A small model that predicts nearness at each pixel, trained from scratch.
Training: 11600 steps, batches of 128.
Rows from block 2 of the encoder of a small model that predicts nearness at each pixel, named by matrix and row number. Rows with one number belong to one neuron. Each number is 128 + 32 x the weight over its row's rms, rounded and kept within 0 to 255. All counts start at 0. Numbers have three digits each. After the name is the row's rms in percent of the matrix's.
After each neuron's rows are labels from the 100 images, of 14976, where the neuron reaches its largest size: "patch colour" is the nearest of a few named colours to the mean colour under the peak; "peak on" is the class under the peak. Only what is clearly more common there than usual is listed. The data: single toy objects rendered from many sides on busy backdrops.
# gate: MLP gate (encoder.blocks.2.mlp.gate.weight, 192x96), inputs 0-95
# fc1: MLP up (encoder.blocks.2.mlp.fc1.weight, 192x96), inputs 0-95
# fc2: MLP down (encoder.blocks.2.mlp.fc2.weight, 96x192, transposed), outputs 0-95

gate.117 136:139120156169111146113132138158158136081086144141121108156153141145173164035115138129132159076103175136146127160104183137145088126139179128147068157117172029136166041120153141081093155086153166148163140139092112134120197120120116095129133139124131107140141129124115112166118190095090090180
fc1.117 141:144121118105147115168116112107102148190171104105108110109101125125105079230164122129132112179158103149088115108128069103095182138120105171086214103155090220132094169122102115168159106173079096125094111120153142132127054136147141150123109150132130144131107110130157138109126071151134173082
fc2.117 112:133118109106130121120145152124111122164123143155112145170168168092042108083086218138149105101116146119196168132108117129087103124152192133135088107156103104179175132131202164158127085073158143179124112125084065077116187114121163076134097144126112104093131095118157167143120116086120124126
patch colour: grey
peak on: part in the main colour

gate.179 102:091068081141151128125131186112098158072139131156155144170102125096099116095150177107131125119139094101125140171155148117162153160119152100132156102179052082021070121171174115172194153133100118097097136105129160147120091100149139120148079173104090157124110106151139135131124070107149118175
fc1.179 104:180111113127145139173149098108105157111206159109145141136155143059102125163120111123179159085168102108126132177170134109126156082120071115141110064119088145129113137182134108091194096137169131085171140156152133121115096110186133089114063116116110183120095101172157152124148135127088048169
fc2.179 096:149141179150110098150151125206134127112117122109050101113122136110117123125085140144173119180122081124091162111086120099052110093119081181129119141085135144168098079132110163107161173113133118122123173169090141129116160139125072153131154128147151154118171090180141181240114152157154159146
patch colour: purple
peak on: part in the main colour

gate.146 101:088137145141183125183102155148164116145095065102169088137079139147115169145124206060029090104124110128165146159135165141082095131063113099129138137102143205125120106116123119137110182143156117163172120113170162145137105145114093177098108093124100157134152107095127108172109161112172133159
fc1.146 087:098119150163152143180076126096122157113153137139085108122145156038118094148105154105119130129130053167113137151159135151108171121108083119133109193161093124129082141151121076090135166123175137180161079116078164126165158114104189193082115133069131147078160077192120104131136125123126137158
fc2.146 096:075142173147107078122095176100125131139120082107131154104102163167116095108119130162114106104153199157116144172138138112158189166103177165202141125133140175150120114140098145171128158139113064076067060136130137124150180125178143111154147098172082191154153119089118109073122100103153123092
patch colour: black; blue
peak on: part in the main colour

gate.30 118:140142129121148150133119098159089128171145037151166146149136123074137097127155123145145150177151114135183081167151139099063155128138146113158131101072101186124118065191134155135158096179159069097158067126108082118099083132164093122084113088134082086149167107138160088157133083095130143118
fc1.30 132:119119150180122140110137148133128151076089202076081134080170129154146127138119135081153128054148159114134152075106108148159086093133112116129146136157168086170148201082131108135090133041098210158091152148143153134119153110088159102147108152131163121092104164172105150127122150194103118122
fc2.30 117:133110105067116097142116143167107111206175094132157183162134172098054112161202144155159077119157163160153137150093065136071136126123190123150124114106080141163184160149145168170135135128177105202132107157124047135084127106131131132134140126124116118115158122148118112116130105072137141111
patch colour: pink
peak on: part in the main colour

gate.129 110:045118117140200124114130140119134143179191117103157154088114132117124109179090176091108091121125112165118141071156112113145168209067117106116120185142091102129113152111095112191110125160107136164138158155178120117125095108146099121098066140179147147111120094161125131128106100084180186078
fc1.129 115:067134153130154096142102106069128114200139111066107168071119133116103085172126130099174149114101107161139192078137083102109151166051117094125157135147126165216118177128131143127173104181105145110125154116181134121122101123139092127135130104167131096155109084142140204138145086143078136123
fc2.129 117:159115123154067143147117139207167139101138118124091075171144131120171156130103131161131160123144116158104136168104090083144110079099104108093113145135136089077125089081132122067163133159095047154139133168120153160134096129117148121112126066057153166192163107118079113189143168153134077165
patch colour: purple
peak on: part in the main colour; part in the second colour

gate.36 084:129128121108134151087130115171130101141092116043122080090187182131094134194126151153146110072146155085086141139119122105136128102141182125157140134063094125099113130102156130125145091068119107200040075142123112146130077155104113123141158147131140132151106132050107152196175108124153153126
fc1.36 079:170128155112094120191148112096125137115133156168132149129053127134114094103125114141099143171110103191130100149061187180151067138164083090130061179135155150164144150170100124124109130167132119120216139122137163121144139083141186198157153095113145145101189151142175117113091144121118154112
fc2.36 098:174136145120103122107117122158142075093084156132212088220153129137103148058127222083077169130129088154122139113140121171114175087105138148179147099118128131145148097101114103110130126123122156159135092131094140096140131143150096118091109157163160133120157129112142095224169175159147107101
patch colour: green
peak on: part in the main colour

gate.98 114:138160145157085169145110075156145100122143119093119145141187138144165168129107123170152133070104151108145150104152111141108049045122088123153103056152180058214147128131118117111111086098175161117134193119149127136160131128126108146120093106111127115105082158063121182125123184140102109113
fc1.98 111:067110070206128166131165162099124116096076100131140111127084121149171149085104166148095144129133144117110121145138156146144144173144117138156143109163148029113132159089159102139091128084078156166123192103120130071079117140089143143149146185197176154085132133095126115130107199113136132153
fc2.98 114:164184113117112134150121144138152135159135087134057052165162140193150120132153161129081120184130100099102156101065091121046135137128110167154158181124114165085069069132117109077139184114119083124115163137110100172165062115121101128085108151130122145158135129145135153157103107157182146118
patch colour: pink
peak on: part in the main colour

gate.24 088:146122180134170156088108115160134125137166142162099132197128133128141127143102160121122151118126150058098152093112134133100129106140126145136170138168136174147126165088112094118056128110096144108183186121139101122195104074081129172085097122105234086108074136053143104099118153098124103091
fc1.24 090:117187133133092062187134142110148154104158170162147107119129108139116135176172067129155174113155114182183111136146174077133065129137138131144094135138101094112122083190125131135202124125130108127104107114121136160116167133172097131116131093131062151160153134172152117122147019109060117118
fc2.24 088:089075116160152101143059155067096216124150144206163177086132164099115144166077098140145099084099132178151169142143143144153140099138141133085123123106164132105131061121086166146113109117075075169134079090165144111138150087153124128170118108081115159113098109126115131108182132169110142150
patch colour: yellow
peak on: part in the main colour

gate.80 122:139065146123113164100112125146199125124093135153076166133127138098186078113144140104122124107104069107138118162164111152116152145122145062141074142124130162124175141089144096138166142115148156150104094107126120154124089075109213070187084164136112136148153133175043115123176144188146082134
fc1.80 127:154073146102135161123102099147206154123125152147046132109117127099196080139154130108127155102118091131131127162149115193117132143135132093107111137149154163118162119076113105143168167109118169138103102098093117165127102103116201044194081171151130169152160142142060103138159126167139080160
fc2.80 108:123135103193156120171146156172104143123124094176192102109142128150109167090084109124164098133165104096140096125127056138161124174142066143109151103067146102165047115166096139133124127125108144193102183157120122131129194126144088139109110133090149168132123083098189128153104097110200129165
patch colour: blue
peak on: part in the main colour

gate.113 095:143123128149128066113124146161145124083105171179129190100108074136153182158149106098122081130132119160157117069132114132124091184114111115122150048095099136095075146134153082111116104089143133153082149124185119171106185169155093122187104096138083188145125167128091145124140153101146172199
fc1.113 100:092073145121090188111142121079148132123175092090147128184138105082148139155120097194154211109135126105105119148145099128216136114133127079112146165133135153108101161105146114164119146083149123152198122194056142064160078077107105155112120138135140086095129128140128112133118095177149115097
fc2.113 108:163132154123135079097137159134108177156124135178129141073111185154075137132186082109132010055128136140120175136121118144125135152142177150142140122114121104117127054156083155140089117124102152113158096080168157120116190125160119096176158113142132160108105066157092128148097169136150171127
patch colour: cyan
peak on: part in the main colour; part in the second colour

gate.122 104:116129126135160111144109086234129120143169149165137140085104105078114140159156100140126115115124152176111055102135138148083136204077151141135135077132186143126148093112131100142135110136126160134121096132139161123173077121191066110162161098160105145149126162151106036169155168080160109138
fc1.122 099:085158136161142086128151061186158174111104122205144141079136169112148061162143146127154141143186160141118077101100102132093140178079151145153157087122179114190105068102149094100105093159134125095149115149150103104116088143149081051146118087144102154134130111159113099133170141107075126134
fc2.122 108:133160125073100122180121121203204039126120100116089064144169145104165137082152117179134133160136147157173121141131085112119080155139133105109115096157100165086169171098186082106159082109114131111146107119105102169134166120083156122134120094120118147101169151106161139158186107137076089152
patch colour: blue
peak on: part in the main colour; part in the second colour

gate.173 111:105101139106201137177137055140122124123103104088120162095158164107129113170086082130130154194092157191106120100129115087177136091060118085136103090122160106158081106139101154209117146166176173164094170100122124167142080140194104121108106139157135129140075109172138109156138107123133142132
fc1.173 104:145135113146056130135132180122144124130171162195108090163130119104109138075159160109148135081142111068126151176135120158136156163202129168121169137122095147073167178123137089048184093101065089115118107121105163134109195106091137159168151126108114118107160175069104167116124124107141097133
fc2.173 088:125141135116149076152110112081098156133125133142072112143179112175135180183085142166090139154080158123061211148094193088072149140101179119163171139108118162092163090150158158151115149105144114133109152138109099155108108122121068149101099140211086146145128102131109178148097154133121178111
patch colour: purple
peak on: part in the main colour

gate.130 100:126145162152171114086118153157127160097058168195157157120103170163177136069128132146091129112155140131177140080091188123111116115099101118151164118155132128141148160123056161074106184188128120128089148135134140190084154092110169145162090139122097130139112189127163102144160167129113163196
fc1.130 089:191162182185096117102144117133118133109065170149140138115091082142209135060119072140118124114111136101152104113066186141118072180097129086128168056165122144121142150127139113119144120150088147123019160131137134168084167127122109132163129144117116150137114120076113140141129148105158096158
fc2.130 096:095078058145167130147115110113110083119179118102079067196129081075167131136059152143114185175139121089112066154143112098163148115088139104121065119116118148121092160144103093130172152152098114162157128113144149117097076118121097102075124118051105147178115162117128131165146098126160135159
patch colour: green; cyan
peak on: part in the main colour; part in the second colour

gate.42 083:084111126084115103171142163132066130146109090131043132125118178153137060128074159113131205108095115133109168152167112159110127131062110135175119100184149137121099160154125098111136145125182115040116128182110188113102133137125139140138150078181149178149131131133168152130146105155128134068
fc1.42 085:136118133107090041150063122077094115106101143145050170119160149150125122086086107120086156137114151072160096090120177162092166103170138141137118062145127120137084104138154200106132122100165040068117142109087107167091149119126162141174152129106131158136138104080139138122145121169121145104
fc2.42 092:117159130125139132088123125105111180177120145095171161110106147117143089129177085092160086104076138085090139120148092179154124133153103164136175141098130156109137119106123125136102115152069141109109132127191115077143150138179121141123133185217167096097071143157100073170132230134176155115
patch colour: brown
peak on: part in the main colour

gate.13 095:110138111092119102113131191200104104143122162175093130140097076149107110112153155046140104099068078174143129121151084156124099093117129111130127140091118170094120133155118078063150135111141099131097150125206132122120194175147105111194110076171064181136105156124124140128128144138148171162
fc1.13 106:112109174132134148104152071045140142113144091106165156149144138100148155143119078214133194130164166121130145079092111132171214126153084067112154110112152129123086111112135126138115153082174132145160111181084120107145094082099109178104126193089100102117118105151162157139089134144130082151
fc2.13 114:138107166142093086082128175136125147170125149174107122082123177148102154145192099100137115054116130129144148122170145147144132116156141126197109205140135109125139109137123175133119099111075115130177092083191174106154151098198108138198130086159106136111085082118122106141160193170154157103
patch colour: blue
peak on: part in the main colour; part in the second colour

gate.180 098:130080105144163101157149112081055192108172130073108096108147105090164090194104153082126146147128096124122187167118146158108099116131178131064086100148108118152192089148109122118092143122171091168148069136076087128104145142106201126134155151084121111170147093114126132184145150111110131106
fc1.180 090:155165123118110120160118149105123176158157091099128108131143149135128181137125187093153158090135155129116188155120161135116101147095112194087169122144132109211158100146106132114138110123116077142126060134124102141143110167129143186138070178133106197121144112029211113167117170098137147111
fc2.180 092:128133173133122143096144193056115058121191094114117154112193143112104114108113153160113147094133147139181102147133105121185101069128113109179129085102096134112138112109055141121109133099135141133124135165202170123049117118099163088170199113132081125138159131132102082164144122110129072124
patch colour: grey
peak on: part in the main colour; white part

gate.70 113:133082171101159206096126163093146089132098100114035105070199133125123080100107113130121142165067055129165131142138092165133140134095136083147076207116100126086175181121152138165139128086146139160079099157130123134122103076088156142140119115123146133137147138172081146135129127134124115097
fc1.70 116:137100160086168185082117135093149123153110114107016072041201118117159095131110108138156165164062065147153134139108091189113137111128130097118099210125116110089174148108111160123154142123141147132088124151118123152095112089076141151141131142131169145136150111175098155125124137146116111115
fc2.70 098:146146101193125157172148139158177079128158098182120127160144168113147163093146081137087114078175130130119102063147053138171116097134101174116142099156155101135064089131139116128149070121124157192170174149136161151186131154147140122123114074101177134132142159100154126198165148108170123143
patch colour: pink
peak on: part in the main colour

gate.44 093:113164142176169133158140112146143105092148102173153104143191166136077124132140124057107100128158104105124135151105128112066133106050079194112133150116164123126110103087030149107161161173114151149170163101087146186113131189093156149136135153155132116159107172151135071173136168129111145135
fc1.44 076:137160071070146126127132106152175105064072131124109152112078141131120097142153192155091143186096126174143115073149176163139161134196150110101153151164111145178104160085128143180088117161121145168113123097131121126130167034180131152121142132101082102146128124101172087090109170171121141108
fc2.44 097:095114166142066103193159121104129123133162109098155180138160108148095157094104122132142112083078104150113161167188124134060142141156091178084177098092131157102092056091108149142134124134184095096132148154096149163102107088136111110076163090140117133172064148127133054095096114167109121115
patch colour: pink; white
peak on: part in the main colour; white part

gate.149 097:103152107133128148092157213123164078164147163160119101113097139112147091120120171082105112039093123101124091155177119126134131084110162155162106165119196090161146115160122096097144174097117076115157163130126162047144157084169109097126110045145105104095083130145154123150113148128096132113
fc1.149 093:089097087116158157100171186165136112181147165144139143130084123097129096116138127095126086057091132111098101161181107130167109121088155143135096163122183092170148128140172120087147155140098091116186154099116146038148136073177132085120130078159111103079097153159129163140110090127097167076
fc2.149 098:146128083106168134151115108156152093078140095069133123131140113145099101121104166192203157188099114166083145143122080095139117116106124147121126062138140151117102113099103097146119164086160150133089159117117148147125092151068185067078104116181099104155173134110175133115105038144167090109
patch colour: purple
peak on: part in the main colour; part in the second colour

gate.33 107:141098175141092080130163121069133135113054130177102115134055181127111087119112104100142103144079044149115113125077158147134117173153141154114163194131113103157095137124110128140105160104134152064148140100108171134118120095136179123137182127117134134093133182122172131141128065180167187171
fc1.33 109:138152157170081115154165163092125152073053150192057120119076130177175121071119180067087160158140096157100131126116139152126132166137068125137137178120130110135094180125088145134129180127108110074139181139123181094119126167162107173158141122086129173145156096129153090137144118171130127153
fc2.33 118:061129076158172095148117127117093148185096127101122094172122167088129096147118104135146131134141136130139097209153158120205088163184109088151111113074098106110106153160129116164116076150169121115128125184143125095037116126148106132140113144146141094177107110168079126093174091069117104166
patch colour: blue
peak on: part in the main colour

gate.78 090:198122200154149093147146157113117111074159126126159124161171140114147137111104074187098146115136178095147131129140137130131195092189078148126135164095146155086151100139105121112112131138152105138171131124112119078138109130051161197130101229053104093135112099162131114138108145116165142150
fc1.78 103:164100152103130103152136109089108110127104125113171098166162135099114136134113062220085156137112244070164127110105111099160166106195104101122110152100146172140118135127169159100131136154153103112160106117088105116170122126061167152115157179057137096144115096104142158146104123111115097165
fc2.78 101:057122083156137124144129141216123089097101114120104125137136062131132129146090189094174104152154086187128128174108094062106080135072105158091093136178092095146134178129162093087152098162119146128115149158158134163129120117114157103114139068174164129142153166105170154092143063108131129148
patch colour: yellow
peak on: part in the main colour; part in the second colour

gate.4 084:251130168170112089126120179108134130133126182175099113066108171105137111079138124122093095126124145087132096077136104160095139104154137124106159111141137149152114085135133169170084136125153107147134171150137104155087159112104143168156075143101120182134122054144117124193137200092159106142
fc1.4 080:210153157150165045063102116093122137121101217163189138148126136145120129133151097123082098108138165106133110058131169115133120151203137105099124134132122171143092101141174133084102146123139107102153133144155092130096113088102102155211132175063133161131123136151128121149132159145146120181
fc2.4 091:121117121142138123174145071154120079077151121067134127148158057113132154072063155167108130177174131107155105134120130129176102101155115116083110078135144131136200186106101104128140105133152112139106140141090167211115065102075178114117135108093136121130140174088141153099096095116108051131
patch colour: green
peak on: part in the main colour; part in the second colour

gate.87 080:167139115077114157130136142124098117158129177130064164114141177086095118129140180058084065121068081137102128149128093149107126108111115134141127119073152152095190173165135097099116192114099082165127174078107162041094171164148145107141143101152130141129104152118149108164163167126101161157
fc1.87 076:156146138102107161129058135105179130138085106109156128132155097137138128142111122224107126170140188147151165076106148085089134179169080094127146102121098115142107105084083160185150135115063144192152107114068154148149101072064143122088106162100155129103129122124151095122150065122110110153
fc2.87 084:116103173148057116126160124143131122192157214162103122139178177109117167180171080113119152114135143166101128123157158173148175148175128148166119163122165110117156125179186171130098127170128084138141078117079136109155138094183094130167157146154153114104127062156094099132163174147148087113
patch colour: purple; blue
peak on: part in the main colour; part in the second colour

gate.61 107:138116153097127129106147144130123111098092133162136173186127131150100081081137098146131137103108064131199097137151136119155112119121146096152052163054100111149131083173115130060147173166169171070191071124166099126115199132131126111145136089125088115160175142084145129119099117113185164148
fc1.61 100:152142119135090153155152143203166131130138141123132107137172175135127105083142134113087139127096108159152100172132192092113081122140164132153095176096100138109206076166176118137108132180177076169151056102129137136103154129112117095061151075111152151142181164147119144109090132044112112137
fc2.61 103:180152070096117135125140111140214125119101084101146135168100091118148111111146108191103108164115093135115073198103139134076119124107131140121110111110164190066124203124078134165102123110162134037091144088155127094121105155119085107129143177183125157136159137176120119142095092113102154140
patch colour: blue
peak on: part in the main colour

gate.110 086:202126208138154099120082128123138120117073180155123080116098158135082114117151114096133097157102142130151103123133173133106127137140129147134124069078150125101110137176105132104097140149127107118000182118142139184086146132070166171164111146109096120148111133132122158142155165100153130207
fc1.110 088:110083125132102172148138161101189157173180111075105166115150152110094142157127196125158139103166137169092184144146107122128154076090161193117099165116136098121144109175144124099095177089151125107181136125059117090166126140153144140051087101160147092123141145166148111129114050151116172127
fc2.110 096:198172206139107102120105087109116135179090152180123149052146122156128145141219086079129024121119144150178152078093157143094137163123131145137136128093134098123162124116104136110096121114125099068131108134126106143124169149154114136191162113115148169084133098148115164103114182123107148121
patch colour: cyan; green
peak on: part in the main colour; part in the second colour

gate.162 093:122123132133152149146166144117194073175145145164122083146115111144111048189142140081136165100059119086104073149120101077125105168103140119113113137092127147116141125158163068132131102111114068179148195132107160123137114095097152089111113080089083134122109169188187141150103120112073139167
fc1.162 094:168126154113109117098070162142161148128126080139090211113133123149179164130146188137153124190184175132163136083108125136129125116148108127137147129157070134088116124152122142149103102155103184093079113119111120179110066120149143190077124203096166155116202159119155134125143125082167157089
fc2.162 081:131111169128124176143137142118124133188093163146134110169149105096114140162194089049100114114153102095121124109173118193104149177137141090140122185126113190143181113108090219066080152172128084170132085122123121152093094140156105197148153153130131112126068108113103102094135153128127120138
patch colour: purple
peak on: part in the second colour; part in the main colour

gate.160 088:110149134109103088165086160096076159157110129125105149133152133133100143182173105149199142120152162152134152131088094129089148115139160126147157118108115080170156079117162166148109066141147031101144050170092118133125088089150116180105163106158130189162120130092169170121112180154132170103
fc1.160 086:108140102164165132113107100144132060131162149141176097150111168062110130099137153163087167183178118080122042116104100044110155110104058068126155122152159128128084173135095134142124123158107190168116129164177095139102114183116096125105154069138148164101102129172128131113126114115116134143
fc2.160 084:094179070103111112175157159138107154131064129160123104109139118149140138132090055142186126102141167140112102140092123112128128128176112184122169149113146169130123116135154171146150074150156114134102149121098136171170051085228107136144135102116194192115092107112089142139127093097184120161
patch colour: black
peak on: part in the main colour

gate.48 092:149169129151147083083090189173083143139127152182133159094117130162109116092164153072101090147137088158179136091138138170076155128097169130144149102133151124114148100134080164086130141156166100124115136106191133141110177098187102151202116087147084163144125138129139134144153217113089177164
fc1.48 090:106133151132098199172169103075136143154143067085132099172178146102120094137100132168135185136103125130079159170134109131162178079173113125133170183113138156106098122121095109153084137109131090127160092163068154094159107130131205161107124161136161057117111108139177128113069066133106113133
fc2.48 095:148122162108101086071130166115122179158109118145135147108115207166116128143178051107092086039117153139116149108161123156134156124121146180123148172113128124156122074167088197134100133097131125120158099109186153083161154083184098146178136088176147121088082144140106101159133165143136133097
patch colour: cyan; green
peak on: part in the main colour; part in the second colour

gate.163 073:106116154118097099147131188180118154204149123106062122095151095150100156100075117159162157151096144147112144118146119124143163121127089142153085153179179099133159196088187122082077159129134085079069136174096166118112127193104112122111139132080081157111154132141137153065124093172144109135
fc1.163 078:115167132126175129143077098083125116096139157133156116157147187135096107110129144119020127160119140181141123181132123155139107076119101111057157109114082171159146110161160095213133121107089155190160112058154157138128127161141156139093167119145135093140103111111162096126091090074108090122
fc2.163 078:105168119121113154173153094121068093131112113154156101098142109153222193079149123178165110139187127128171138144074134147104128104172116126144104136111201118144119166098165161125120098174133122073100161118138099099074158157130098078168115154147100163098088105069157140127156111138197162132
patch colour: brown
peak on: part in the main colour

gate.93 091:109102132082125071181113116088101196099118147129132139099173112144153120175116132118131093099080115171121203144125108189148097113164159134140108100157133104156203168093205112133121118146107047111125138132101110098135131087156100171122149188085125134121154158073145133105175189129111170101
fc1.93 096:082124121167118176014138122149137076112111105113172111126161161112094111053111127148143125147174098119140105063114139082148181154109107171122125090152111119112079159095094100117161103100088235121135174104124142122118142147116112070089134161150132097146127115179111138137092138153132083151
fc2.93 090:165156091133102159151189112144117149134076111160132124111140127141125129103096104102106141111108150177097145193105159186111146098143168170123151131168155125058202151147207169139137082200132125130120145097103103120160071124209075115092088149175184141126091117115123118105130129132122081159
patch colour: grey
peak on: white part; part in the main colour

gate.83 101:075131119112147146128147097192123112135139180162111158122085097149162101128109201051143148129131068134112113131122134125118062141113223110155131089144116102139142124112099068140155102126118098126055172139164143198074152110145128100161140066150107186137132172148109175130129134101142174154
fc1.83 088:090166040155188136166093099110157098054081140126139096107135095119097162147108135083136130100157137130131143155116144093107118134049132202122119137141186111176104208121114124104128107163105149106116126126174165181144160121159153101160116133162088163123137150073180136099136144108178132180
fc2.83 113:128120133135087155109158060085130144153129126139150133164139169120152111131109146172103255192147154077137113132122176119151161101134129068159123133143126125089098156161186112137171146126159130144151161176096114116177087099109130162060135113073103132154065120154131139177118136127143115121
patch colour: blue
peak on: part in the main colour

gate.60 103:134109139139148137124174109081117150111167177166075125054125201126136132169165126080179122148156076146082119109145102134162125158104082139054158087205130147152112214100146072115099168097113109140107178120147159132107157125148170116152150152134160182086093127139141156111127125166162115120
fc1.60 100:141084131183124151157158128121080133081110157163074119048155187139137123164156175090181129156130118153072076087121068127122107132140113134114158105150132175152155217101136075121128123086105088142089126105141160144081105087141153116161125148150150178119077124167133139067122144179094142103
fc2.60 101:123094124168151124158162132102109121124105126096171120160101115139192101129073079096172170163074105168130052197077161098182158115108108059125146161088142116094056100144112144107129135125152117125088138133181156130139135162095136144123197077085132143191114107107120144131152085146102129170
patch colour: blue
peak on: part in the main colour

gate.58 098:142113114151170092140157143132138136089160131186127117116074162075095122103130126105119080193158072099113131121104146093162166087089107172123162168119133106173133086142042120100111168185095157108134152122133103138119177210143189161128111154122096082101164127110140099178122139191090106150
fc1.58 088:110055139149158091115147135105075140160140116150095097113075130118160112074116141157152173140098075103137104121121123099122095132146132093138095144161126124097188126161109109134085168132094172146086157170098145109106123209100143101156131122076185100135147151128150174244091086129070142112
fc2.58 095:132083147144164198118122092131083170097155116115147106092153131119100125080158128044169083124104143109146142152144156102089128090151114101110097115164118079130097191223175086161165136126126164141140183129125161116147151109121149109164105176145089144179105076164133153097110080070143161145
patch colour: pink; white
peak on: part in the main colour

gate.79 108:092109156128176104101097153151091119063103108142157176129137091113147184055082111156109115166199124102170156103111204178125182096120075130178160099126150150137118156078074131110076135179163159115109118147140103150125147129141153174126133166091104100136161185113075106151141138092155129146
fc1.79 096:213118190079114115124086105092093108132073118143143089165131114118163146139112082127107146160105203093136133107055172129098127124179157100150148082155098164124132125119129140113120147163103163159063142138095101148096104161080117147148125164039162114125134113082110111143092176087145072111
fc2.79 106:067095058150150138128107155224118104114127136112085074225073129124150057144086117152181168129121099118059120167103121063118115086106128146100102141151092122111104135129132111115151137138085150122110154165124180109133101153095073099058122087133086121136140145139133147127103107112139130142
patch colour: green
peak on: part in the main colour; part in the second colour

gate.120 093:054151067154128180135148144181142119107132106148086129139139111123156113128151180060111162096078074163154101152145061154151081142087137125113098120128157106121081159123108080131163107141113103083118189152160197153125154141162162132174127095196099186141094142122183165157132112156135155124
fc1.120 096:164142183136105106085161123034134126131160118120145117140140140114112102159181095170086135117137164091161161092141160120111177136211145073135132122096135134102104091160178121145148141090167136150160122152115093122138091088087101105118106154052110101100095083196142108172117171150104062165
fc2.120 100:131141115145135137088117197176108133154127117139106141080108145147087124140172110085145059035085078147104142149157116130107094136101103161134148179154128111132146097103119138133091117112046109128130116081194144093119154136201110102170104122226135134091121130130125119088140135142111196087
patch colour: purple; blue
peak on: part in the main colour; part in the second colour

gate.142 088:124189143146180140120115138150167125124152126096131197183129098108101127097172162151125078122131166154108120098135149091179139116104113086134114168125142149111088158158141084114134195127095146141147133133161146124136190018130109143162089144173076127142151040102176144180144112133128133190
fc1.142 089:141081092158071122113142129082091137138127139170133056106145173133144114150114101101125166128119060101158153169117119156081150143178120145112181103145136079117135081118100167155120074107149124128120145126110120167101093234117146118078163147127180107112090224152090119108096144124108113077
fc2.142 103:103144102097095121145172146137145119131166107183121147186146158150136127123102072159119086110097067070161151132203121159154144175137164116153171116071083163116088109090139106107100092116140179121113146124202101145133056148125074136154132195130134096129133218152133119096124176148124128120
patch colour: black
peak on: dark part